config = dict(
    hidden_act='silu',
    beta2=0.999,
    learning_rate=0.0028,
    beta1=0.9,
    adamw_weight_decay_other_params=0.01,
)
Rows from block 7 of a small audio frame classifier, named by matrix and row number. Rows with one number belong to one channel. Each number is 128 + 24 x the weight over its row's rms, rounded and kept within 0 to 255. All counts start at 0.
After each channel's rows are labels from the 100 clips, of 14976, where the channel reaches its highest value: "responds to" is what is common among them. Only what is clearly more common there than usual is listed. The data: Morse code for random letters and digits, with fading, noise and interfering tones. In brackets: how many of the 100, against the usual share in percent.
# convs0: first width-11 conv (model.blocks.7.convs.0.weight, 192x192x11, each kernel summed), inputs 0-191
# convs1: second width-11 conv (model.blocks.7.convs.1.weight, 192x192x11, transposed, each kernel summed), outputs 0-191

convs0.117 [135 127 133 133 121 107 117 178 116 128  81 127 144 110 117  99 149 161 123 125 125 114 192 123 150 123 172 108 146 133 101 117 134 116 106 161  90 129 103 109 120 121 153 147  94 144 109 102 116  94 147 122 157 173 150 137 126  94 128 125 121 116  82 126  73 115  53  82  91 131 161 165 134  92 184 144 136 155 140 165 107 139 104 122 112 139 134 146 142 120 125 151 117 137 112 151  80 129 115 116 105 131 113  87 106 159  93 117 145 131 122  99 125 118 145 132 112 127 127  71 134 137 110 118 115 144 130 136 144 149  65  74 102 123 123 104 153 123 135 127 148 126 152 115 138 131 183 151 138 140 123 119 149 114  83 140  85 131 136 142 140 149 143 148 119 110 103 146 181 136 148 110 124 145 142 128 117 150 106 158  74 130  87 146 106 154  96  90 129 115 113 112]
convs1.117 [144 161 130 137 155 125 109 140 164 150 103 108 113 135 129 122 144 121 162 106 112  96 126 129 156  84 159 130 133 143 135  94 145 107 104 165 142 107 101 124 106 105 125 177 131 125  82 108 120 148 159  91  70  83  81 162 117 139 127 133  91 133 133 111 115 120 106 116 127 117 117 142 119 124 123 161 135  89 133 146  93 105 144 159 126 111 112 143  83  94 129 140 112 147  94 163 148 130 122 162 112 165 164 136 133 157  92 126 130 144 132 144 126 104 133 126 198 126 104 123 143 159 150 128 129 160 150 148  99  86 184 111 131 139 132 119 171  88 124 153 141 168 204 123 103 169 169 173 127 114 121 157 139 137 163 126 122 123 144 151  96 140 154 111 146 123 154 103 122 154 121 151 113 125 135 145 111 119 163 124 114 125  91  91 106 105 154 144 163 150 148 117]
responds to: reverberation (89 vs 14.7); speed: fast (81 vs 33.4)

convs0.24 [118  77 107  97 145 117 156 129  96 111 139 152 157 120 132 148 119 109 140 122 145 107 171 134  77 154 109 124 134 165  85 149  95 143 153 162  59 186 145 123 162 109 166 115 141  95 116 108 136 117 146 128 135 162 114 132 137 138 133 120 135 134 108 145 112 151 116 134 151 150 147 156 161 114 105 129 126 161 170 154 111  60 128 128 132  96  76 134 175 121 172 126 135 109 148 108  82 109 139 120 143  98 114 120 148 104 156 110 151  90 140 112 101 104 127 176 135  85 128 118 156 165 129 142 137 127 119 105 115  86 117  96 141 120 145 126 163  84 181 119 128 159 110 165 144 117 140 136 154 144 140 128  85 134 169 137 111 114  97 118 142 151 113 150 146 118 143 111 138 169 160 119 136 124 149 114 138 137 151 131 126 162 154 132 110 152  85 102 112 127 123 100]
convs1.24 [117 113 150  97 166 137 104 136 104 151 107 146 106 129 121  71 101 139 116 123  88 120  94 129 188  98 156 102 164 111 102 149 104 130  85 121 130 132 108  95 132 116 100 126 100 142 154 142 132 132 152 101 119 105 118 110 123 118 173 114 103 121 105 139 121 123 113  96 120  89 131 120  67 135 130 145 127 137 134 176  97 158 170  92 113 157 116 154  85 152 137 129 156 165 151 118 132 145 145 156 119 132 122 104  98 119 125 133 150 157 104 129 152  98 128 136  62 129 127 117 144 132  87 101 179 169 114 126 142 142  66 106  90 123 126 132 124 112 124 119 174 137 144 167 155 159 108  94 152 123  81 118 114 121 101 135 109 142 104 123 160 104 164  96  99  93 136 160 107 119 127 131  92 123 104 128 119 110 140 158 122 111 115  93  88 160  99 142 108 119 129 132]
responds to: speed: medium (93 vs 33.5); reverberation (90 vs 14.7); pink noise (42 vs 20.2)

convs0.184 [105 115 131 107 118 106 102 153 136 144 122 149 152 142 142 159 133  98  96 132 137 110  82 109 147 107 169  85 124  82 126 171 123 124 140 158 139  86 142 116 123 107  96 120 102 114 138 141 116 125 118 121 146 140 109 134 119 148 117 117 145 137  89 117 140 112 160 129 156 144 160 135 138  88 125 114 117 150 158 132 151 109  96 113  72 149 111 168 116  93 128 141  76 113 113 135  90 110  60 110  72 111 170 134 120 125 110 126 147 137 133  93 139 135 123 113 124 120  89 106 144 134 110 163  88 106 145  96 123 135  84 164 172 123 119  80 113 129 135 158 137 158 136 123 155 129 127 132 150 148 112  62 200 114 119 149 154 133 171 143 141  93 145 152 138 124 163 121 148  89 141 107 124 118 111 120 103  84 115 129 124 151 153 159  85 103 121 140 126 154 131 157]
convs1.184 [158 118 128 125 181 129 136 162 128 113 136 109 139 150 170  97 176 150 117 169 104 115 145 163 109 121 154 138 129 160 129 152 139 116 149 158 138 119 109 170  87 135 126 173 138 119 149 150 173 140 134 143 141 128 143 114 118 109  95  70 100 103 108 108 159 128 147 165  97 166 118 130 156 133 127 146 165  97 121 145 186 132 121 132 133 141 107 178 155 128 142 114 128 137 150 106 139 164 147 139 114 118 152 120 128 126 120 104 129 123 132 123 130 139 148 117 138 127 129 133 125  68 136 158 116 101 176 154 136  96 172 142  95 135 136 108 124 132 151 107 148 142 135 124  69 164 121  93 115 168 137 111 129 152 123 178 172 100 140 134 133 123 166 150  97 172 137 118 114 138 151 108  92 117 100 141 146 168 179 136 129 121 110 159 140 112 160  92 119  72  91 122]
responds to: speed: slow (93 vs 33.1); reverberation (80 vs 14.7)

convs0.156 [167 157 193 178 134 135 111 116 156 107  80 103 148 121 123 169  98 117 121 102 110 159 181 118 133 154 122 148 116 147 146 149  76 137 145  85 118 137 148 155 158  94 142 131 112 188 152 126 121 128 180 140  83 123  90 133 154 123 158 143 125 105 114 105  90  88 142 136 104 112 111 123 125 124 111 130 120 106 113 138 149 133 119 123 170  80 124 128 151 149 132 118 130 145 153 109 130 140 142 141 170 143 126  74 154 140 168 115  96 123 136 132 148 120 143  94 106  68 100 101 117 164 130 152 147 103 139 155 124  97 166 107 156 134 163 140 150 122 159 110 128 154 150 128 121 112 118 125 138 168 136 165 121 136 101 103 121 105 143 155 149  95  99 156 110 158 102 109  84 117  99 144 120 104 123 144 146 131 137 109 145 119 107 101 106 145 123 105 149  92 165 130]
convs1.156 [131 104 125 118 166 153 146 137 138 127 109 149 144 121 100 100 108  88 122 135  96 109 135 131 171  93  90 123  94 139 133 113 137 129  80 147 170  87 144 110 128 126  96  91 116 174 140 160 107 124 148 160  72 171  91 137 117  90 155 144  80 118 157 107 110 142 169  94 129 118 117 114 155 118 119  93 133 113  99  64 141 129  99 119 125 103 115 117 121 138 116  95 149  77 165 115 148 153 127 155 143 121 106 153 136  97  90 137 165 111  84 130 124 159 112 106 118 144 119 107 134 106 126  90  97 138 115  97  93 139 146 105  80 131 109 116 170 132 127 140  99 111 133 101 135  67  99 125 129 118 132 118 105 141 102 114  97 164  89  95  99 135  96 135 124  94 139 135 127 123 175 104 139 132 113 126  93 123 109 115  96 134 113 111 142 164 116 124 120 102 102 128]
responds to: speed: medium (94 vs 33.5); reverberation (92 vs 14.7)

convs0.41 [102 130 136 158  94  95 117 120 115  84 121  93 108  86  79  85 131  98 134 124 151 114  81 141 145 105 105 115 107  99 130 160 118  88 109 137 102 137 155 119 144 158 133 142 163 138 139  92 111 139  91 120 123  89 138 108 129 139  76 134 151 116  96 149 137  83 139  90 149 116 171 155 158 126 145 125 167 124 148 156  98 141 124 124 105 118 122 124 122 112 190 105 147 112 102 161 108 130  55 109 120 113 122 157 100 116 146 125 115 117 163 151 119  87 134  90 121 113 124 114 139  90 105 156 145 112 125 121 116 123 150 135 109 121 100 118 129 158 118 125 127 152 157 106 122 134 116 121  52 100 161  87  79 107 159 101 165 126  95 132 126 137 144  96 145 141 117  93 152 140  95 118 143 129 116 147  77 109 102 154 134 142 115 139 143 143 146 138 135 168 111 127]
convs1.41 [137 141 139 142 118 129 145 115 111 155 168 129 145 140 117 156 137 155  96 122 114 165 163 163  87 122 149 134 164 138 153 163 147 152 130 121 108 130 117 133 109 152 158 121 143 117 132 159 172 159 148 182 116 150 148 138 125 113 161 148  82 191 166 120  71 177 100 144 115 155 161 147 120 128 146 153 140 146 161 120 130 129 171 118 126 162 139 134 131 138 124 130 160 156 173 149  92 139 152 136 129 128 130 125 131 167  90 136 138 157 137 145 118 141 131 167 160 142 141 139 163 136 126 168 148 124 126 151 174 167 154 142 151 154 141 125 145 128 131 162 133 107 145 151 143 155 131 116 139 169 111 157 168 158 173 151 143 186 169 119 151 144 134 137 147 112 126 132 148 146 148 123 137 158 167 127 133 146 121 178 134 126 150 162 147 151 185 138 156 163 136 151]
responds to: speed: slow (63 vs 33.1); reverberation (34 vs 14.7)

convs0.118 [163 126 176  92 102 123 113 108  98  81 152 162 112 156 126 153 111 158 118 106 128 150 139 124 167  96 136 134 110 111 117 157  98 126 133 120 159 101 149  98 145 157 133 108 103 183 126  96 125 164 117 146  96 144 126  82 160 132 152  70  89 137 149 110 165 173 111 103 115 133 136 135  86 107 159 126  92 123 120 155 136 126 131 146 113 109 107 135 131 180 168 163 111 117 118 156 101 102 119 119 104 141 133 147 157 105 113  97 143 157 146 141 119 112 124 141 141 136 129 129 126 115 109 140  78 111 130 118 144 133 150 142 135  85 139  80 104  76  90 125 100 135  85  87 110 151 140 109 192 131  98 130 143 105 123 132 158 144 122 109 181 142 115 115  96 151 141 161 154 117 127 103 108 101 115 119 122 153 139 126 123 138 113  71 131 144 139 134 150 151 163 130]
convs1.118 [ 90 138 111 137  74 165 122 132 150 146 106 139 131 112 161  89 133 114 120 125 127 113 102 151 106 107  77 140 168 103 131  84 128 149 203 137 149 125 113 143 127 123 163 155 100 127  84 113 104  95 122 125 128 106 113 127 119 133 139 131 126 188 160 103 142 142  82 138 104 176  74 114 113 116 116 114 118 145 103 132 132  86 138 115 134 135 145 155 135  75 121  94  87  69 122 143 126 149 142 169 137 139  60 105 152 154  82 109 131 111 127 112  93 105  88 121  87 104 138 160 112 123 150 123 119 105  76 125 140 134 127 136 110 142 121 111 125 128 136 112 169 129 120 120 104 137 149 106  96 117 113 135 166 147 123  90 111 102 136 130 124 105 141 136 101  69 114 132 104  91 122  88 131 108 132 104 138 118 127 114 105 134 110 150 146 104 149 100 148 118 118 117]
responds to: speed: slow (97 vs 33.1); reverberation (81 vs 14.7)

convs0.90 [113 109 134 132 138 130  95 143 135 136  98 165 141 118 122 146 181 150 143 126  91 126 172 148 113 176 139 144  79 117 133 104 149 166 160 105 122 135 124 133 130  78 134 128 149 128 123 141 133 121 147  93  96 202 136 144 132 163 136 153 160 144 165 131  82 128 124 150 110 152 115 100 115 125  89  74 114 137 159 158 147 112 125 122 178 116 107 160 137  93 110  83 128 116 133 129 130 107 125 121 162 125 129 121 107  61 123 130 127  91 129  83 126 130 147 109 131 127 115 125  82 158 117  88 180 134 136 147 113 134 127 104 122 144 149 159  95 155 127 128 128 164 138 142 120  86 109 122 155 162 114 119 151 141 170 134 145  99 138  88 138 124  92 159 134 101 120 149 106 117 130 102 101 120 178 121 165  68 128 114 152 125 115 169 145 131 116  89 122 128 132 127]
convs1.90 [120 130 111  99 169 129 111 128 138 136 107 127  92 137 152  86  98 160 123 109 113 131 122 133 134 128 119  94 127 103  87 122 127 117  90 114 145  82  86 115 140 110 107 170 138 156 136 118 127  92 137 139 115 103  87 136 128 110 108 126 153 135  79 111 130 112 143  68 162 130 134 110 127 113  73 100 144 139  79  82 112 118 120 118  95 111 153 134 144  95  74  81 124 161 138 125 116 139  98 156 104 158 159 129 121 139 100 139 153 149 114 132 107 125 129 107 105 113 124 155 108 120 127  71 160 136 127  88 109 115 124 118  96 106 115 127 133  70  87 114 155 120 122  85 141 176 141 127  72 102 103 148 129 119 110 167 130 130  87 123 110 121 137 147 104  75 125 115  95 138 143 138 160 101 118 100  85 149 114 106  72 155 102 127 115 113 143 119 121 103 122 136]
responds to: reverberation (96 vs 14.7); speed: medium (87 vs 33.5)

convs0.174 [186 121 138 127 143 115 128 158 178 117 104  95 126  90  96 147 124 100 133 111 120 122 105 153 158 115 131 108 146  95 116 137 125 129 128 123 160 150 105 178 117 138 164 168 145 151 111  97  99 156 134 124  85 114 134 156 144 118 139 129 100 115 120 129 145 140 119 134 155 119 140 106 108 144 184 100  93 194  82 133 103 164 117 136 125 160 113 145  90 109 151 149  87 160  96 147 111 137 122 157 139 123 126 115 127  69 179 132 108 165 113  78 140 112 122 119 143 146 135 111 131 183 166 121 148 120 151 111 115 154 128 152 132 130  87 102 119 106  83 136  86  94 114 134  79 129 106 124 119 110 139  76 116  68 144 139 134 128 169 131 105 113  95 156 114 111 117 174 128 137 111 100 112 127 132 118 132 121 147 102 103 137 106 114 108 127 107 118 101 129 132 102]
convs1.174 [128 135 115 142 147 141 143 144 104 115  76 112 129 128 121 119 131 140 100 141 135 103 111 120 137 127 111 149 118 118 153 124 151 128 147 127 155  82 134  97 112 162 114 104 131  98 126 149  95 115 179 136 145  75 134 135 146  85 109  95 144 116 208 143 127 148 118 115  94 155  60 105 112 111 105 138 146 124 103 154 154  81 130 109 144 154 147 118 104  96 115 170  96 109 135 134  98 131 137 138 131 133 157 134 108 123 136 127 121  78 141 105  83 140 107 170 154 107 117 156 126 138 135 182 136 146  93 151 163 116  94 142 147 140 127 137 156 108 124 103 157  81 176 127 124 131 121  98 100 147 138 115 102 167  99 113  81 136 138 126 118 134 110 147 118 140 131 150 149 157 136 142  92  92  90 163 123 111 151  92 140 175 100 148 139  99  93 107 139 153 167 108]
responds to: speed: slow (92 vs 33.1); reverberation (90 vs 14.7)

convs0.180 [125 123  95 108 106 127 169 152 111 111 107 149  87  81  97 135 121 128 137 140 144 173 139 103 109 176 110 129 139 150 110 126  87 107  94 173  89 161 117  97  98  48 127 113 162 134 165 130 131 129 129 108 100 158 127 110  95 102 124  93 107 111 163 145 160  92 132 140 127 104 118 125 140  80 138 130 107  90 121 144 127 123 148  73 149 169 139 143 113 148 108 152 140 101 135 128 129 136  84 125 141 136 164 118 133 182 128 112 137 124 136 186  71 134  96 141 128 111 131 169 101 110 106 139 133 152 108 133 142 113  94 143 111 119 106 101 135 115  99 116 116 110 167 127 144 164 130 123 121  93 135 148 166 147  88 124 105 149 128 161 139 129  99  81 160 138 164  95  95 130 127 128 136 107 111 152 127 101 133  94 118 111 159 106 122 108 107 142 134 129 158 143]
convs1.180 [124 114 155 129 156 141 151  97 107 156 142 107 140 128 117 157 143 126 130 113 142 138 147 134 141 131 166 136 164 118 115 147 121 140 143 144 115 102 117 136 115 141 129 132 155 120 145  74 112 149 142 146 161 138 117 142 140 110 148 110 149 167  82 148 155 158  79 106 140  90 105 140 131 109  56 133 142 152 110  92 136 128  76 146 111 127  98 117 109 111 122 104 155 100 145 123  79 138 103 151 121 112 116 151 100 133 137 136 105  80  80 128 149  88 125 128 135 118 114 122 146 131 130 133 153 146  90 112 140 150  64  75 127 106  91 110 156 144 135 141 121 120 135 104 138 163 144 102 154 158 159 109 121 168 133  82 155 120 168 124 192 118 111 128 138 144 126 111  88  98 101 177 167 107 121 132 103  87 131 139  77 133 110 111  62 129 113 145 120 130 110 134]
responds to: reverberation (72 vs 14.7)

convs0.32 [151 140 123 106 130 139 140  98  93  99 204 109 146 139 131 110 176 102 131 104 145 118 132  91 130 158 115 129 127  96 115 109 123 120 129 218 120 112 127 153 139 108  79 131 171 151 124 116 142 118 101 137 129  81 119 135 126 142 146 129  97 169 134 115 128 131 142  61 150 112 118 121 173 131 169  98 137 111 128 135 136  78 123 108 143 139 111 137  96 120 173 119 148 151 107 119 133 110 119 142 110 112 121 116  84 113  95 118 103 168 111  91 151  99 100 124 172 171 190 124 126 110 112 138 136 137 153 125 113  95 125 120 102 165 180 136 115 136 147 137 136 139 117 151 103 123 154 129 136 118 123 100 161 134 149 147 101 116 150 138 109  93 116 110  83  87 140 142 159 163 121  98 116 151 101 109 130 151 145 168 108 136 119 109 134 135 102 155 107 151 160 123]
convs1.32 [135 136 131 111 168 158 133 134 136 157 143 167 108 119 110 131 120 109 165 141 108 134 139 138 158 127 120 180 154 129 175 134 140 131 128 109 124 102 124 106 114 128 169 130 137 115 104 153 175 117  87 131  84 129 117  84 110  83 126 123 149 151 165 117 122 114 116 189 107 132 120 151 124 135 126 127 110 119 112 169 117 105 178 134 163 134 134 135 169 129 129 134  71 146  99 156 190 163  71 132 141 123 114 154 127  80 132 146 177 128 119 125 114 156  91 102 138 139 158 102  89 169 127 150 124 136 120 118  99 105 124 130 104 121 133 110 132 115 156 158 152 159 131 107 127 144 123  86 107 117  68 156 112 177 137 130  89 137 156 121 128 105 133  88 128 144 101 158 114 113 128 121 125 111 142  91 167 156 134 142 141 127 133 131 140 147 167 170 113 123 185 140]
responds to: speed: slow (99 vs 33.1); reverberation (81 vs 14.7)

convs0.167 [109 144 114  84 163 128 138 119  96 152  94 127 121 107 141 142  57 140 157 144 150 104 148 106 183  99 156 103 157 112 115 112 161 112  91  93 125 141  95 164 129 125 105 134 120 145 116 141 122 120 144 114  95 155  97 136 140 124 148 141 106 139 112 158 158  95 175 132 129 106 109 108  80  95 124 100 124 108 134  80 118  94 128 128 115 142 126 141 127 158 128 172 131 162 147 126 113  92 136 114 136  96 155 162  94 109 147 121 144 107 125 133 146 129 100  96 129 121 141  88 108 136 103 158 142 167 133 154  84 146  97 162 146 124 121 156  95 112 123  95 112 121  89 129 153 166 143 112 152 137 101 167 138  92 105 108 170 135 145  94 111 116 183 151 129 109  91 127 145 121 140 113 113 159 133 125 121 140 135 113 132  61  86 128 121 149 150 110 171 119 161 146]
convs1.167 [169 120 144 150 118 146 122 108 131 115 167 135 115 140 138 145 184 148 110 149 108  84 144 115 134 121  88  88 155 148  99 141 125 137 154 120 131 178 149 154 100 180 131 136 107 132 116 111 104 121 103 171 166 103 144 154 151 139 125  91 114 128 123 107  98 161 126 181 139 109 125 115 102 128 103 114 129 186 142 119 180 129 124 143 129  88 131 126 121 154 138 124 156 146 123 116  87  52  90 157 145 133 128 124  88 123 146 113 120 145 109  81 117 156 103 138 108 146 164 117 117 129 158 150 102 125 141 107 116 133 138 113 127 131 138 121 155 152 127  78 117 135  76 116 102 122 160 123 130 127 106  66 133 124  74 102 118 167 102  93 121 127 113 133  64 149 127 102 165 133 119 101  89 126 127 158 135 124 111 122 105 113 137 133 132  92 129 110  97 121 111 104]
responds to: reverberation (95 vs 14.7)

convs0.2 [120 125 164 112 172 100 130 140 124 103 137 124  99 156 123 125 122 133  99 116 126 142 131  78 156 147 125 110  89  97 134  97 133 128 111  92  65 164 149 139  92 124 203 173 110 153 126 129 137 159 138 137 149 135 106 117 156 108 118 147 101 114  95 151 113  99 109 111 142 108 189 135 122 150 137 112  97 141 168  99 122 142  92 125 141 147 112 110 139 146  95  86 168 149 117 106 141 143 121  81 114 100 142  98 125 111 131 117 145 120 123 115  94 139  89 120 136 156 127 158 146 107  88 137 176 165 120 147 112 129 115  80  99 122 161  83 140 147 140 102 133 150 104 123 133 118 129 130  93 157 124 133 100 114 148  65 143 171 111 156 155 150 158 108 135  89 133 134 147 102 131 127 164 112 108 121 129 129 117 136 144 146 113 120 181 167 170 109 143 133 145 123]
convs1.2 [ 91 118 154 124 154 106 155 162  93 141 140 114 130 120 172 137  90 139 172 168 151 121 127 125 166 142  88 132 104 120 132 115 126 196 122  95 138 155 115 119 136 140 126 121 149 109 109 159 146  85  80  83 167 120 102 123 176 137 130  94 124 153 138 122 113 117 162 138 152 148 103 129 131 112 113  90 161 175 131 103 105 109 127 128 131 107 177 127 107 103 101 141 147 127 147 119 140 112 101 144 138 137 110 135 130 162 132 123 165 118 108 139 152 153  53 140 120 145 132 137 168 126 144 102 152 118 107 121 103 138 115 129 141 113  82  98 122 139  99 157 115 111 132 164 138 125  99 163 118 137 148 191 163 123 164 102  65 122 115 111 118 126 120 125 146 143 155 126 146 138 111 137 141 161 180 117 144 135 172 130 124 102 180 126  81 124 142 143 135 147 136 145]
responds to: reverberation (95 vs 14.7); speed: fast (77 vs 33.4)

convs0.25 [101 151 118 125 161 130 115 131  89 133 121 104 125 129 170 133 124 128 129 133 133  78  94 128 146 133  95 126 161 136 117 124 138 147 178 114 156 152 128  95 135 129 121 142 110 140 156 114 117 111 101 135 161 117 114 108 118 118  80 139 140 197 110 142 128 132 104  62 105 161 168 119 138 153 152 135 130 176 110 120 142  75 112 125 158 126  94 174 156 104 160 162 129 103  86 113 123 136 116 152  95 132 153 123 109 109 160 161 142 159  87 125 165 102 104 111 147 146 149  89 139 158 123 125 120 109 155 119 143 111 148 115 160 117 128 158 115 135 123 105 114 172 112 145 163 134 111 141 139 147 157 137 142 131 177  93  97 129  71 134 127  98 126 111 122 152 137 150 155  71 101  97 109 139 167 125 142 134 121  96 145 124 197 105 132 146 133 133 129 120 170 132]
convs1.25 [122 114 160  82 107 106 146 137 142 150 138 109 159  97  87 114 153 135 108 166 119 125  89 164 166 138 118 126 124 131 166 124 171 129 172 122 122 157 125 147 156 128 140 117  97 108 116 110 120 120 102  92 105 110  80  88 140 122 134 103 168 133 170 112 120 136 155 143 121 110 132 133 104 104 108 119 115  95 138 102 104  88 120 131 145 142 109  87 126 118 131 136  93 155 125 157 113 129 122 134 175 125 132 104 162 134 126 118  67 107 103 128 103 144  87  84  74 113 128 122 124  91 115 100 131  94 136 108 160 117  88 133  90 163 124 131  96 124  91 124 126 162 159 121 156 162 103 127 150 129 160 161 118 130  86  85 129 131 135 122 116 128 140  86 114 127 135  83 146 116 121 139 111  97 130 127 118 134 125 122 154 214 151 139 103 104 139 120 118 189 129 130]
responds to: speed: slow (95 vs 33.1); reverberation (73 vs 14.7)

convs0.17 [143 162 119 131 110 105  97  91  87 133 129 140 102 102 115 130 117 131 133 154 136  96 142  91 119 164 128 118  74  80 140 140 149 124 126 138 117 119 105  94 136  96 161 189 130  74 154 106 164 143  69 114 165 106 144 159 121 105 114 121 148 136 139 147  97 109 136  90 139 110 134 112 121  94 158 117 149 156 108  90 129  71 159 141 176 131 159  91 120 136 174 109 132  88 125 126 155  88 134 115 147 126 115 102 111 113 134 129 143 139 173 181 138 143 130 124 162 102 142 114 115 113 164 169 123 126 108 132  99 103 137 114 118 110 150 135  75 132 114 145 108 113  92 154 173 170 105 107 100 160 157 111 105  96 101 121 159 128 116 100 141 161 112 159 123 126  88 124 157 128 105 123 134 118 152 125 117 128 171 103 114 120 116 160 132 127 120 135 115 124 117 158]
convs1.17 [142 109 137 146 193 120 151 141 107 160 184 122 151 119 127 125 147  96 140 133 127 143 136 118 146 108 143 125 117 119 146  92 136 136 134 113 121 122 103 116  93 117  91  97 150 192 132 131 140 129 102 156 136 123 143 137 157 169 118 129 110 147 142 127 120 146 152 141 190 137 136 124 155 182 155 122 118 152 127 128 127  96 117 144 107 116  93 146 107  99 127 173 157 117 139 144 116  94 174 138 106  80 151 140 107 121 121 162  88  96 144 135 136 105 161 135 111 108 115 161  84 101 164 100 167 123 109  90  98 115 162 161 146 134 126 105 147 102  92 133 151 158 102  76 147  81  87 161 118 113 107 136 112 158 149 142 147 110 126 126 170  96 182 140 122 113 108 121 146 109 132 110 123 135 133 131 142 112 129 139 109 138  80 153 134 125  91 118 128 152  79  90]
responds to: speed: fast (81 vs 33.4); reverberation (80 vs 14.7)

convs0.170 [152 151  94 110 143 135 202 114 152 134 143 136 136 155 158 130 122  99 107 140 110 119 149 131 122 160 121 110 168 155 119 114 115 167 182 123 129 135 142 113 119 149 131  89 142 160 153 127  90 128 138 108 105 118 152 161 137 106 131 137 143 159 113  98 105 147 154 117 131 137 121 148 124 134 120 188 128 119 113 151  76 126 141 104  94 127  93 103 170 138 145 114 125 111 144 142 122 126 141 139 114 162  87 159 159 154 117  80 147 127 170 180  92 138 106 111  72 130 140 122  93 142  95 151  78 118 146 139 142  68 123 101  88 157 123 154 106  75 121 132 136 167 107 105 123 105 122  90 111 149 131 159  98 145 126 148 168 117 111 136 170 157 150 132 114  92 144 116 110 126 109 158 134 141 116 134 127 128 151  92 143 108 117 131 153  94 123 146 109  78 122 135]
convs1.170 [117  89  83  85 139 128 116 124 120 147  95 135 126 115 110  79 128  98 103 117  91 118 145 109 118 140 120 149  99  90 133 146 112 104 106 112 112 111  97 144  97 102  70 113 123 151 101 154 104  94 136 119 127 174 138 120 145 110 115 107 149  94 128 149 117 152 109 125 118 153 109  94 106 122 141 106  89 132  98  91 148  78 153 103 137 131  98 109 133 117  83 129 166 110 106 122 136 139  86  81 101  93 122  94 154 151 130 119 130 113  82 119 145 115 132 155 151 112 138 163  98 141 164  99 109 134  80 134  90  93 161 132 110 101  98 119 137 113  67 117 136 115 125 137 140 120 136 117 116 118 116 111 122 125 105 141 124 118 101  85 187 116 103  85 140 136 110 140  98 100 118 103 146 123 129 117 142 174 152 135 107 136 150 132 109 119 129 141 120 100  49 106]
responds to: reverberation (91 vs 14.7)

convs0.148 [117 163 103 162  96 135 145 126 143 110 103 128 122 159  85 146  80 149 110 121 124 103  91 177 120  80 140 130 133 120 130 122 101 112 116 139 172 138 180 158 108  97 116 177 116 142 142 116 139 169  96 110 133 121 139 141 110 167 127 104 148 105 107 140 146 102 123  81 151 156 153 125 119 155 148 135 124 152 110 102 125 163  99 108  83 127 112 128 100 125 159 126 113 139 140 155  95 111  94 113 118 137 110 140  69  91  97 112 138 175  96 144 123 112 121 156 155  92 115 146 143 119 151 119 101 114 170 119 148 101 132 125 139 114 144  83 135 155 106 176 100 108  94  96 125 122 133 139 106 130 116  94 125 127 146 112  97 110 121 142  85  93 115 146  81 129 174 140 169  98 143 126 100 124  72 116 143 125 111 106 167 154 135  89 119 137 146 140 109 109 114 155]
convs1.148 [115 147  97  98 127 113 131 132 183 127 162 120 127 138 137 134  95 101 155 172 133 122 162 144 122 103 147 112 142 156 120 102 125 132 132 123 107 166 131 150 112 158 110  92 116 119 119 145 135 144 125 136 138 139 140 144 146 116 115 137 116 124 144 120 129 173 129 115 121 147  91 147 158 116 165 110 162  74 112 179 160 154 154 122  89 107 137 114 207 124 137 136 106 140 139  78 125 144 158 122 127 122 149 127 155 155  89 138 112 133 125  99  68  92 162 129 187 129 148 139 118 123 137 161  96 108 166 145 163 142 109 118 131 135 151 171  80 136 180  80 112 137 169 182 144 102 139 113 139  97 154 106 119 132 116 133 138 126 152 100 161 111  89 158 126 153 102 111 133 111 162  89 125 112 128 123 128 128 154 175 106 132  92 151 123 112 130 120 163 134 111 128]
responds to: speed: slow (69 vs 33.1); reverberation (64 vs 14.7)

convs0.22 [136 125 163 141 150 126 128 144 131 150 151 153 109 143 127 111 120 144 108 105 128 159 116 141 156 113 131 100 160 133 164 136 118 103 107 158 143 120 183 120  99 130 169 152 134 156 106 170 176 107 115 133 146 161 118 162 148 102 108 161  71 178 159 125 148 123 147 183 132  88 105  99 128 122  68 141 124 142 128  98 108 131 176 129 128 124 129 114 114 129 107 128 117 155 100  95 152 160 189 168 116 120 164 122 126 131 141 102 139 100  63 104 120 121 134 149 175 100 130 102 110 110 111  93 119 101 128 107 165  94  74 121  96 112 131 127 107 138 139 115 154 137 138 155 105 141 104 102 165 120 137 101 109 151 147 131 116 147 143 155 110 128 156 102 104 189 134 150 124 124  93 134 150 185 125 142 128 121 126 104 119 136 148 153 108 127 155 109 107 124 119 111]
convs1.22 [ 71 130 112 138 142 169 136  93 129 110 127 140 140 133 152 144 106 132  86  80 118 124  87 106 119 127 121 120  85 109 131 109 108 131  93  98 123 177 149 141  97 170 114 106  80 138 142 134 133 143 107 110 154 105 109 136 139 141 166  78 132 145 113 112 147  94 126 137 118  99 154  65 114  68  84 113 118 100 129 138 138 132 120 125  90 139 136 124 103 147  93 141 136 103 114  98 135 142  95 138 151 104 102 144 189  89 135 167  85  97 117 148 107  76 132 146 130  99 112 141 125 129 115  77 103 109  96 120 142 123 146 143  92 110  96 116 103 125 121 128 160  80 145 148  94 136 126 135  93 108 132 142 159 110 114 101 138  97  98 107 124 118 127 132  84 100 149 112 110 116 122 131 129  95 150 133  92 160 133 126  99 131 127 137 123  80 136 122 159 124 166 109]
responds to: speed: fast (98 vs 33.4); reverberation (90 vs 14.7)